A small image classifier, trained from scratch.
Training: muon at rate 0.0062, 4500 steps, batches of 64, held-out accuracy 100%.
Data: trained on rendered roads seen from a driver's seat, with toy cars, trees and houses, 72500 training examples, 4.0 epochs.
Rows from block 5 of a small image classifier, named by matrix and row number. Rows with one number belong to one channel. Each number is 500 + 25 x the weight over its row's rms, rounded and kept within 0 to 999. All counts start at 0. Numbers have three digits each. After the name is the row's rms in percent of the matrix's.
After each channel's rows are labels from the 100 images, of 14976, where the channel reaches its highest value: "peak on" is the class under the peak. Only what is clearly more common there than usual is listed. The data: rendered roads seen from a driver's seat, with toy cars, trees and houses. In brackets: how many of the 100.
# c3: 3x3 conv (model.blocks.5.c3.weight, 192x192x3x3, each kernel summed), inputs 0-95
# c1: pointwise conv (model.blocks.5.c1.weight, 192x192x1x1), inputs 0-95

c3.94 097:530458466483537487526490485491513540543515512460535489480480557488440547501529511505484485501458499491531482485504505507556491506530517503519509515498524507508504515509509565461517509504495518520517517506477541494516503453532516465511506489487506527487494526486521488520499495529532444491
c1.94 084:519472497504521462527461535523510532492526497483501482453438536511499558510554513490492500531491507492516494503515515531528475478518577500509522503516489503535508498512494528497514452540483506490481502533466496512491496471525511499491540485459523497506513512481519498522495457534487388477
peak on: road (65)

c3.170 098:521501460506463428545494496436443477528493509519527476514494501498492501482489485483497509491497527489491467510491493482501454482477466513449476470481493485524490498533548526520480503485476505484522483473518503511497495534504492514515503495560576522487489490553465480485497497518534463479
c1.170 099:478479495489471472520506513468455503521498492512456534543459492523504533491509494510456520487503472469503476548507464503482495509502521519471522495457452498530511509522468531509470515510473475450497489486550462489509467484555481486499536490511539471468500478499473487542513499499545467504
peak on: road (78)

c3.165 100:503482452530490488523512471531507524487502491527525527500453479514531486495505497495476506539511501504525496543492502491542540539510502486520513500499485502506504498485463501528491495512461471531511484460470497519489518503489492526527521459509526512533544517494505462463519503478531497512
c1.165 095:527545493540509490472464460513519508511510499515531504501507561509529486489457487478480514523457455538492513501508495493514501531510477487483535457463445467493500523481468514534533481481552502532520527478493500498518476491548488498513502471518497497498494494524515487480507465485492453529
peak on: road (85)

c3.120 096:519512463514515529516506518540491515529513548545461467538517467565508489527460499487500518506455487498497484496519498492554498505499448477501476511494504490533468488510453513500499524454442494472475472489467500503504497529532509536478497489493522468494482496524441482485494492526476515486
c1.120 090:519479496513504514504537545506480480489515517544491500523491491522523472499450495473499450487479502491498511472480474525525515464464494497511507480508499500521529483512507530495472448461526510470466501525500504503501535467556546464455454482517496483532496479525464503475520478492496533522
peak on: verge (54)

c3.77 101:509483541487551540520542490509477532502495510524500510512494526462506486452514508513475560493483504532496510494512501486499504523455522503472487493489466489480524467518527449506472512491518499489481527494508517512471482488485488495424513502481467492459508505508483506496506518503448484490
c1.77 092:517511513474541502500561486525480564527516487514498518512489501463457478473516467500477522480525485532519488521504517490491502517516461503520467526501518534470497471486577465449486514490470479525497485509451542509485545503528496523407542499516508485506491505492500494485529508472454514503
peak on: road (65)

c3.46 092:525515473480522470508514505468537581497518523507581487517452484506545476509521505506513478531520518481521492488487529501516493514476499458419497556520480488532482488467508457475454500471515516524477514486484496515484476507474539509501503503471504510504472508540495473532461516510463473485
c1.46 095:486519485506486487503515493535541502547477502492478498514468495490552482507497469511490499512500508487520511483507528476486489460493530479418498573526521479518465520485541519532464484510557491535500483524532496491444482514521533484517496479511495464479517505479482514531477501501500485541
peak on: verge (93)

c3.65 103:480496503499479516506517513438481576498462490456510469524467507488513485541484515465503504480520513511510503529501510480513464493508546540502521495496470503497473487527468525505501486560513525485455479487530521519512498509450535523494529467532531515426464485502492519502481479492505494503
c1.65 090:497512498556564529498530503482498526494484489504456476531495467475550545488514555472469547490526539487516485505508506488539507487482539486498516493495470508499477499550501511472487519485499489486467509496482514503498511513471522526502522494473484497453512497502494492524469445489501483525
peak on: road (100)

c3.114 100:482471447497490522535508527495471488470516524474487488467467493465470513486486476473501496470486511499485522478493495496460467461549513436479432459516459501478537486524496496539517489539513489466508483503493511492515471497497486456488489498541456496465474518532532490492498537509513471504
c1.114 114:510474461488503549510523522502483508477479491520485475470480482518514489477468480491483447506481497525497507466475504494540499492519512506453448463533470494486552519486496471466509503512529518465490457497520496455468459481499486499519483529535490509516470520515502478462524522464479476502
peak on: road (60)

c3.108 098:505471486461490501493452488522500516546539496496464491481523481461504531485506510516468511505459480490514490487513519505491459533499486451502461492493465508487513518535452477504507500501556511529498472523500497457532501490492531522524534460507499484519528522498514493504552496499499508500
c1.108 108:505529518489451467491477492464525474517528515505494502537489488530516504473465524539487496489540506531498486480513531513473478526498470482493466515489485507486517507549487448447513513483535551519504483484498505477535503442471506578508494457496482514493533498518495494501521482535486506530
peak on: verge (100)

c3.52 102:498482577473430460504488484501506477535516537486495496521499472541532464466478507500547489505423492484488511504510476491531537498498493465508529455503463501473488515521502512514477488526489499503469506513493478511499523548525475507438504484537449502497451497526487518484494484505522527490
c1.52 111:486500564498459473493465476503509558485494497480497519474504470546550489514479508499516509481464474476524545511515506497543542481495508485548482473502459497438454538501516553542455498499480521492464491453507532527494497465515489539497449479497465500500493531538481502502503492493513501492
peak on: road (100)

c3.30 104:525496509533476524504487522452520520473503504514454487507524497521532560493556478487473507456524493508476506496496491499492469467494519516509504500483483501515502478484493540499474504450473466497509466458504484467463494489501511475511442500509554519481488513502498489504485526457501484473
c1.30 098:448497516510487522522463462522534471511526474475475511501503506509482502484520461474506479402551506488479547524468500501526493506506509513498513479484474478491542507512544508445460476486512502497512523499467524504489481479517522488520514547510526551488517494539458480514506519535474508474
peak on: road (100)

c3.118 099:521473504491549450490520495492491509485509481488469513491514513471530495554510516513546512528488509494460502489486457513490499494495509450497396475490491496516543503496540545545504490457519511505506493515492507518488464525520517523491525488469523520511509519485468541463488522499487515501
c1.118 098:559494547536482502509510499491528496495488486469478479525525481461505516508489494504501495483502517452466484482500513492496471478492479479497484470480466480473506493488497484490503517473495486464490478501535520546483469469478561557533520481496483542537536516505482500519537508501449535511
peak on: verge (90)

c3.161 104:519516523512513531483526518486476550495502491509520475456517524499498528518501500504497500490471490522521482516508512486507504505501480506512499519536465484505482525567450464462495489458506492495543457502501492501489477510501500517482448483505489479456435481490464497503498445490479470523
c1.161 095:509515531559478519524462501457559515512544484464503522485509469537460516535505499546516501473513480554502483503524473472515446510500518455523519500483450480501492534504513538463495510506481496477517469518521483518504476497496517464478525485514484530473534525481490511488475478501516497483
peak on: verge (98)

c3.86 104:499482487514509540498531535489501553464499526500446497433490523516526481506510511507444481494525482473534496489475466488548471458486476516505478494499566494519464535559503532479500506530482471502522470502533560522508515516478498502509491521485534477450515497436514497524509482451502496502
c1.86 116:495485506512470493517514509479472510494514522471518510536484473473472513516523535493494498492478497483477541491484484492526495479520475468474477481477514518490504515536496481474460488504514514477486480510532505534492449587467499458480528492538556529495499491411474457523482493515555488498
peak on: verge (71)

c3.98 097:523462469538506525456481457494483532518490477480507479522516492465536477527477494464525551514454503520473539488508518498495491510512504484524504464500440507519489498454475463498506522507525512496479456465497504530500477520496522536486491461516461507480501463468478528459472495472480489513
c1.98 093:519490483508463497477453488513511517494508473504527458509475457505516497527501508484469538508511482543485481478547499495515509529519513475528492475505476496502492528516529521470511490493507479507551514478471481473495487485488497496510495499489485513532462452550460538467518496480444498515
peak on: road (85)

c3.71 088:499506504509498531489516488492475454492480480476471529506507538455508539510545465470513492501516512505518456493524500534461510511497518507500503481476483493463498505541457489507526500508505523479538486538478477516413503493453483450515524519500465501454514457520470469491546473511501516497
c1.71 103:466494507503483530532523512479476474511527517490499506505502539540557504542540499479475522466513473544526470508511520486528467471535484549496511503495484486530499524523527529496480497510487550481558471527472485529400484503448474478490509516544474534470535494475484500492535492495527527493
peak on: verge (54)

c3.83 089:542521486499491473520481504528506497510509483453503498511531510528507493486478491501496529526529499503506513488504516537498548523462499477508495501518488502471488502511458491513511469504470518528512486493480461489490480476495516490514541477484537494440538545509497449499498565524494517528
c1.83 094:503518505463490499502476468516508481540478482503519513550475446506504514518458461477504499553511487514556539489480522528501583483487507479482485530540494527521462520508463479504502515553509511467532551536528554520511501459535472476492489514505494508459515492486445461513557495532514497451
peak on: road (61)

c3.115 115:544471530529465540500539494545468489526512460476506493478487493526532490515498515501531507486489500505504481509514568507489499478504532490510486434488478497497459507462434505491469483535507478478503520513515499516475507483503488486528492463520444496524458508519435504530518468498503468479
c1.115 108:465447499499469456475541503502476504504498501472505506534473485505514482527505519508533548492518533506459547489527531555496506492486518500506456472496509501508472453512463487544505479471560503523487514527474500499420489565486537487523500512504434488475482525497512537513474482500452482478
peak on: road (100)

c3.42 097:497520506511521508513535518539502516463484480498510488486498515467469521550487487523494492496497521525500501520505480526498506420514504492492460537496494483500484451463520489515470504519493532500494468516520475497499491486504476465474479506544520526505488495490474500510521501512491477464
c1.42 099:515487478494538553468489551489481515485475533530496521479498501493430525469481515512495509520461525506483544502479466486520513439493549580478488501502496467486475463462510489492475505486475485501539492507515487474508531510476543464495465461489490504545490495516511495520478521461513502492
peak on: road (100)

c3.102 097:491507529495516520495508518496494527503496483510471505472469501469463514514462502524499476520469512451486491473478570460490489501501494431498509510483450506498507485508486474511467503461465498507456455511495531469469488537505479462502521461506511471505457486489483473540532530476470488516
c1.102 104:562478499513520523478506503521528522503502510542540520466493471520511514487499504511486504476463526489541514494488501525464528501485494485522510475508485509504511484494490513533461528524494513469497466499526505465519505491499538479528487497492480472531498505470519517481503498511471477488
peak on: verge (83)

c3.73 095:490485521500511428487530502468488550511538544468555495513508529537495504513548468496509494489525494508548528481488510494548501542514516536528511482476517479558487519487453446496505487496496438501524463464518511485525534437492518530508514490514470477485492525544537482516486485491531482505
c1.73 105:467508507521481437478493495484441490511550547522523504569479488488567497503578490516541489474481517489498524506494516466478499540451509522487517486504511490497531456496477500527480491488536479509522524531472503501487518420547509468488496495567491485476512513496479511511515447475504482501
peak on: verge (64)

c3.117 106:456499479490481542509526532487519481513476467519494501510519508495455511494529490481496484528511481475494512527502470548483497503497454508511554472491487498495491475505543492556526522469516506488474527484499500477501474494492488502514535490504511500562504424488504499491502509500472487488
c1.117 105:507505509492486510515506517507513518490518481501518500521516457499497472475484534496513493528469513475512470518487489484482480525502448506494487503464474497523479479492532483473494492446525517488534514496493494520470497497505495536501491515485505523540549482502518518488457534505470487505
peak on: verge (83)

c3.97 104:552433544508511525520522510494510503542517491502548482440508484492460452505490489490506515510476481502482509485508483545499538488515482450522540537533437489508495460514483520515514508477534459502493465472523510495510489450479524527472506508440490504532483485457474539515513470517499479492
c1.97 105:550512485503521526524502545481501488503503494477516515463472542463494462539521468535471516505530532525490494554547453556471495507478541497520501525502480504509498496496518504494529439474503484508476443491528517472466482496478491524520503469515541552461445498476498500500528538472494467495
peak on: verge (78)

c3.105 089:531513509535496485518502476514481496501499509482487480434532472507511513469514485504490490473522468528504503433490458493522499484486511519500465474484492519525548533521501518491507488519503496475457486490504503482547500471513488493515497510491467528534463467460522508527527488537506504504
c1.105 092:524512476486577555471484482496464462542525498468501478489471481471516473526481482521461524498444519487501445487484472489480481478452549544504453461512498500541509499504503507460515510492520509517506536510476530510492508473523531536504487519493484506514534502488474514488513541511512530514
peak on: road (100)

c3.166 094:490503483468475442499503509483471470493551495488490493564490500476523497530492453514459498479517527472516516482492532517473519467479492503500431520518526493460547494530518498512487470565556517458516494530528534483515461475541482485489482520515496506473509516517526519520505468514495523523
c1.166 099:502516517482534472459540494487523476471492494517489491540515569484527512489485482534455501476521518479527451471468510507509491504496474511512455482478497489474513464507518521545517517497505538483489499546539513494467443536490509474499477542497499483474567520495516498515480493547494496472
peak on: verge (100)

c3.63 108:499514505495547490511475508470519477528504527525472498492548554483492566505479503496490524493550488526499490498487503469517499472514515528527482492525511503505497523542459494518505498486507402480517491466505495488531504497524501506565472482512483504411490483517510508496500499503502535530
c1.63 093:509489500509519475490497507494518484453497521531482492511534536475513552514486516489476491447481531517489479520439482456541492485539488463497506485558499510510492515488510498474466515510529463529510493498513478504536495474474504490558486530502476491454518496518537514513565498509512524522
peak on: verge (43)

c3.147 093:522476514509470464499471483515498470501499434483489513523504433477499505496504504517519500515446498497458529539495521493516517494478505485470542516458471494512564481493507517508473503471500459498460541469511515497472444508485508526458537503471523521483483520528465507487477507474480515520
c1.147 106:504493499493457504466534522501503497539493473526495518534582442577506508505505539449496520505479490529446512475460487506523500509491511494451524491513512492512560491475554476481494488551524446510467496476538502479467492535538505524505425504450503510497480525518484500476506493517500512495
peak on: road (95)